Rows from block 4 of a small sound classifier, named by matrix and row number. Rows with one number belong to one channel. Each number is 128 + 32 x the weight over its row's rms, rounded and kept within 0 to 255. All counts start at 0. Numbers have three digits each.
After each channel's rows are labels from the 100 clips, of 14976, where the channel reaches its highest value: "band" is the frequency band that holds the peak; "strongest on" is what is common among them. Only what is clearly more common there than usual is listed. The data: melodies that start on their tonic, played by one synthesised instrument. In brackets: how many of the 100, against the usual share in percent.
# convs0: expand pointwise conv (model.blocks.4.convs.0.weight, 240x40x1x1), inputs 0-39
# convs1: depthwise 5x5 conv (model.blocks.4.convs.1.weight, 240x1x5x5, trained with AdamW), a 5x5 kernel
# convs2: project pointwise conv (model.blocks.4.convs.2.weight, 40x240x1x1, transposed), outputs 0-39

convs0.192:141118161098207110147079121187111185123113160136117115162128183123096167184125153114122184155169140104141112165115098155
convs1.192:070131148120084073129130136106070148172156081062145136150118097145119098127
convs2.192:111075128131108153118095141125042124089093109099087117121199165176101144163127175106131113138094105166074091124127146104
band: 1000 to 2000 Hz (44 vs 18.8); 500 to 1000 Hz (40 vs 12.5)
strongest on: pace: fast (99 vs 32.7)

convs0.19:099115125096104182201083120169117103093153133151052140123154177161128119088135128155139074134145165113181109121169141155
convs1.19:093153116097118158121087134100187099071161094158110083156076097118100109110
convs2.19:093176194151108122142156142076127109061112144099120132112121160144111144113113054094152132145101171177107135056121160136
band: 0 to 250 Hz (61 vs 12.5)
strongest on: pace: slow (60 vs 33.6); sine tone (40 vs 4.9); white noise (25 vs 7.8)

convs0.217:095133100134149163153209154136115112087152108157127119145145172125130142055106101136130079096133079138162142139214162138
convs1.217:135112130102110185124107117083226117140127090189118088118110150119118143109
convs2.217:111119187080073163138175116140125137162176126128153136144094074159122085191159142109076149141167144127170079159133106140
band: 0 to 250 Hz (34 vs 12.5); 250 to 500 Hz (26 vs 6.2)
strongest on: pace: slow (71 vs 33.6)

convs0.72:132145106131150115085125120183110124117102163168116064139159119066122151156088055175108100144166140102082171114135138075
convs1.72:190110156141170178107133168165186139134131168156153103140178150143130095160
convs2.72:119148096199154105090120078166093154167119147075094125144067135100155109141149148089182155104155141067088126106108130140
band: 500 to 1000 Hz (54 vs 12.5)
strongest on: pace: medium (71 vs 33.7)

convs0.70:175165154130126127191156120099128148075168160132109083090127109111120162108081138120125144180098180189101094144179121090
convs1.70:134087107101154147070131112170142079100105167166080140074169151093111121144
convs2.70:081099058124091137108089097144132117110164108169111159182122153132130160141159190115115080114093134140129125041150128163
band: 500 to 1000 Hz (42 vs 12.5)
strongest on: staccato (53 vs 25.5)

convs0.49:129110087120148153130109066126115138125098115171146070097178104139135106132185087157122124120144075150118121048197094142
convs1.49:112133150122108173119199128110191131178125157191135188137136128120168128141
convs2.49:152119139126100099096110179113171092159135086147113206167135154114094075135129164190093168122149128111142149172070121152
band: 500 to 1000 Hz (50 vs 12.5)
strongest on: pace: medium (81 vs 33.7)

convs0.79:134123147124130096143117146097088112087130133207075087122145096115138157171119061166125147151144166152091163111159193082
convs1.79:135116125133171146068115108151156055138086185142084136088163136098140100147
convs2.79:132111066149118183147091117128128109146151155086079116131113179148161121151160177145091134092069141079125128114149092206
band: 1000 to 2000 Hz (40 vs 18.8); 500 to 1000 Hz (34 vs 12.5)
strongest on: pace: fast (73 vs 32.7)

convs0.172:132142128120151135121102107139103133122137140160107132106157132137071137035156156155142144150165151106192156188176070071
convs1.172:154091147155119088119117111117052154123118194082154093130164082149106131157
convs2.172:169092169146130179135169131116108064077146123082123161127110091093101107108170086184138114117157160164079138170160158131
band: 0 to 250 Hz (87 vs 12.5)
strongest on: pace: slow (71 vs 33.6)

convs0.30:087161152151087143163167138131144127133155166064057119118132140064152121118120103167126192134127185156083124124169139089
convs1.30:137084096094149131102119127180126087103169206112138097126149159117096071109
convs2.30:081136112087134160109174119107134152132148103163077148095131101065113135122169176062154091152102115128124097084138133204
band: 4000 to 8000 Hz (50 vs 25)
strongest on: pace: fast (72 vs 32.7)

convs0.154:062176106113098189173127112132091152129142085097105174123107128139138079123089210121133145153136074079125145141114130154
convs1.154:100144123142100075157134161073057161117133073077144150157106146126160135147
convs2.154:093112116137130122055114097123183115101135127090159149163166152082145121127096135194111098093102083146118140087121100208
band: 250 to 500 Hz (38 vs 6.2); 500 to 1000 Hz (31 vs 12.5)
strongest on: pace: medium (95 vs 33.7)

convs0.212:134129094091155141130081094151064176115173128114171095152149077083091142138103105127095178089134167144080179113150121099
convs1.212:132106129127166136054141078171142091136099198135107129094177106113112109158
convs2.212:118124094172084126097162156128135077128139124163159146116091139131148121133157219167142098125109139036138099129108072140
band: 500 to 1000 Hz (50 vs 12.5)
strongest on: pace: fast (94 vs 32.7)

convs0.205:060141085132095184071128085120080113132127110172191118139146154110133134136145074106119158092098089105114113103114140193
convs1.205:150107118124137140101141117136122097142117172143142179117169206141204136182
convs2.205:162119185105146078143169134144143105131122097093113152181096172142126078071159144155128140089140064117154175182112105100
band: 0 to 250 Hz (46 vs 12.5); 250 to 500 Hz (28 vs 6.2)
strongest on: pace: medium (99 vs 33.7)

convs0.114:145082080142177137102148084152130150169159100193144168137093158075098172104151100184143088092157107143102117116138131165
convs1.114:101154083072121115141082078122130153079082139114161080101120117123106067122
convs2.114:136150192124103140139132078087156083134098128165119121072099143161144146178147117094090178111076181124086152092143083118
band: 4000 to 8000 Hz (59 vs 25)
strongest on: marimba-like (43 vs 5)

convs0.38:097121161137085116132079145105096099139168117090091176086142132111079154090169133128160201152113175148108148190157137157
convs1.38:137120114145116150083114142070193071155148093156087127146080141090100135094
convs2.38:157180083157106133188166102141114148167136172145112183100144119139094085131132120105094128182167172141153144184109088171
band: 4000 to 8000 Hz (56 vs 25)
strongest on: pace: slow (85 vs 33.6); saw pad (37 vs 4.7); trumpet-like (28 vs 4.9)

convs0.31:082129121173110166114104134133110141125139176069141131092105085122186102117082143073138158086085137125065097173151108172
convs1.31:090134141132116064143141140097085163114137052069162143139077130127151107102
convs2.31:107120083134154126111116079165149088188067086111141154111176117100151123079115141199088126145143124105096097084146113177
band: 500 to 1000 Hz (31 vs 12.5)
strongest on: pace: medium (64 vs 33.7)

convs0.160:095147115108129148145156121102150141143161100167094142115093119100084128106147133151175088227127134065137067156122092174
convs1.160:145154132161127079114129095143057139126092154056136123087166085160143098140
convs2.160:119082135172106147145161124133087130130166103066086172156118079036108137162102088142127163163164126129101115106099135093
band: 4000 to 8000 Hz (51 vs 25)
strongest on: pace: slow (76 vs 33.6); marimba-like (29 vs 5)

convs0.235:109161108132172132122119087138041134063171107111075152191141152117119127117137172089096129105098117088131116170106118176
convs1.235:125137128115104106147097136059062152092159074068142096152093107117124151108
convs2.235:157124051128085195117139121114122136097149094131152093115106125127162111147109146108119108133085110189129107112162096228
band: 250 to 500 Hz (26 vs 6.2)
strongest on: pace: medium (93 vs 33.7)

convs0.140:105137114153162135144157099096096155077122157153179103126100107142093190152180123177104149089055100126073143157154152136
convs1.140:095129112090144067122122096145058116172100140099090150108133064113097103108
convs2.140:144122153092082125172145062060074115129137113130162106077082148152117138140169117121174124131065150149086102130083140102
band: 4000 to 8000 Hz (92 vs 25)
strongest on: marimba-like (32 vs 5)

convs0.216:106110090122153118089206097128119149107140161152163096074091152120124153066109140135090156138148108075137104193117176164
convs1.216:106097137140071131104137164070134096151152078099100167139081097101120136069
convs2.216:066132118130172155116104141114117095150142123171103055119128151068103162112120054128079113180095151153146079136130168120
band: 250 to 500 Hz (40 vs 6.2); 500 to 1000 Hz (31 vs 12.5)
strongest on: staccato (85 vs 25.5); pace: slow (68 vs 33.6)

convs0.221:136116096079120138176155119124124110091126125147059136099174169129152139092112094117114089154088141159119211064176124149
convs1.221:096135118137120097134130137096048131110180088093142116156079090169163137085
convs2.221:164116159127108079094096133164153152137128106119155160186172156152184080121136170140135102167096120038176151141118123133
band: 500 to 1000 Hz (47 vs 12.5); 250 to 500 Hz (30 vs 6.2)
strongest on: pace: medium (67 vs 33.7)

convs0.28:107153101151141161133160131149122129126130115107079133084160091186119137159161073109131104152168168125160048108148173058
convs1.28:107129090142119085147122093161044143144073149080123128068154136125155111135
convs2.28:118111131095080132137122123121165138118136101164073077150142092068123112133177111071130159154128103098194070158071098121
band: 0 to 250 Hz (67 vs 12.5)
strongest on: pace: slow (78 vs 33.6)

convs0.81:114130113066114112129121145085068101128142157133108123122135133181107158168146079129162164087096197121053178119122160107
convs1.81:150104118127134162067140068145161065150079177123087118113166144116103110148
convs2.81:144125078162089182123163121170156137129136100136107106102103158096110196161110183132080099082097109150164142110112076177
band: 500 to 1000 Hz (49 vs 12.5); 250 to 500 Hz (30 vs 6.2)
strongest on: pace: medium (77 vs 33.7); horn-like (27 vs 4.9)

convs0.107:160158122112148173169128107066082094132108125168094113105139160145088099104074121119102108143138208172132175108161106169
convs1.107:148117098103136159078085131138147072084134155136077101141148169090058127130
convs2.107:109137136127119100141149089168054114099110113083113098157179089118102138118179173096111131146099189133119179158169158075
band: 500 to 1000 Hz (51 vs 12.5)
strongest on: staccato (52 vs 25.5)

convs0.118:067158110094100135119072125178118115124158121161101122118096123088042111120113131141120134136167141099121158143154137226
convs1.118:150110103132096167097119149083174051124168058126107139130101114100139096129
convs2.118:154157116098108108207161183173126164129086163078114136121178113090157110169142132122165095176151168115174135147115102105
band: 4000 to 8000 Hz (96 vs 25)
strongest on: pace: slow (72 vs 33.6)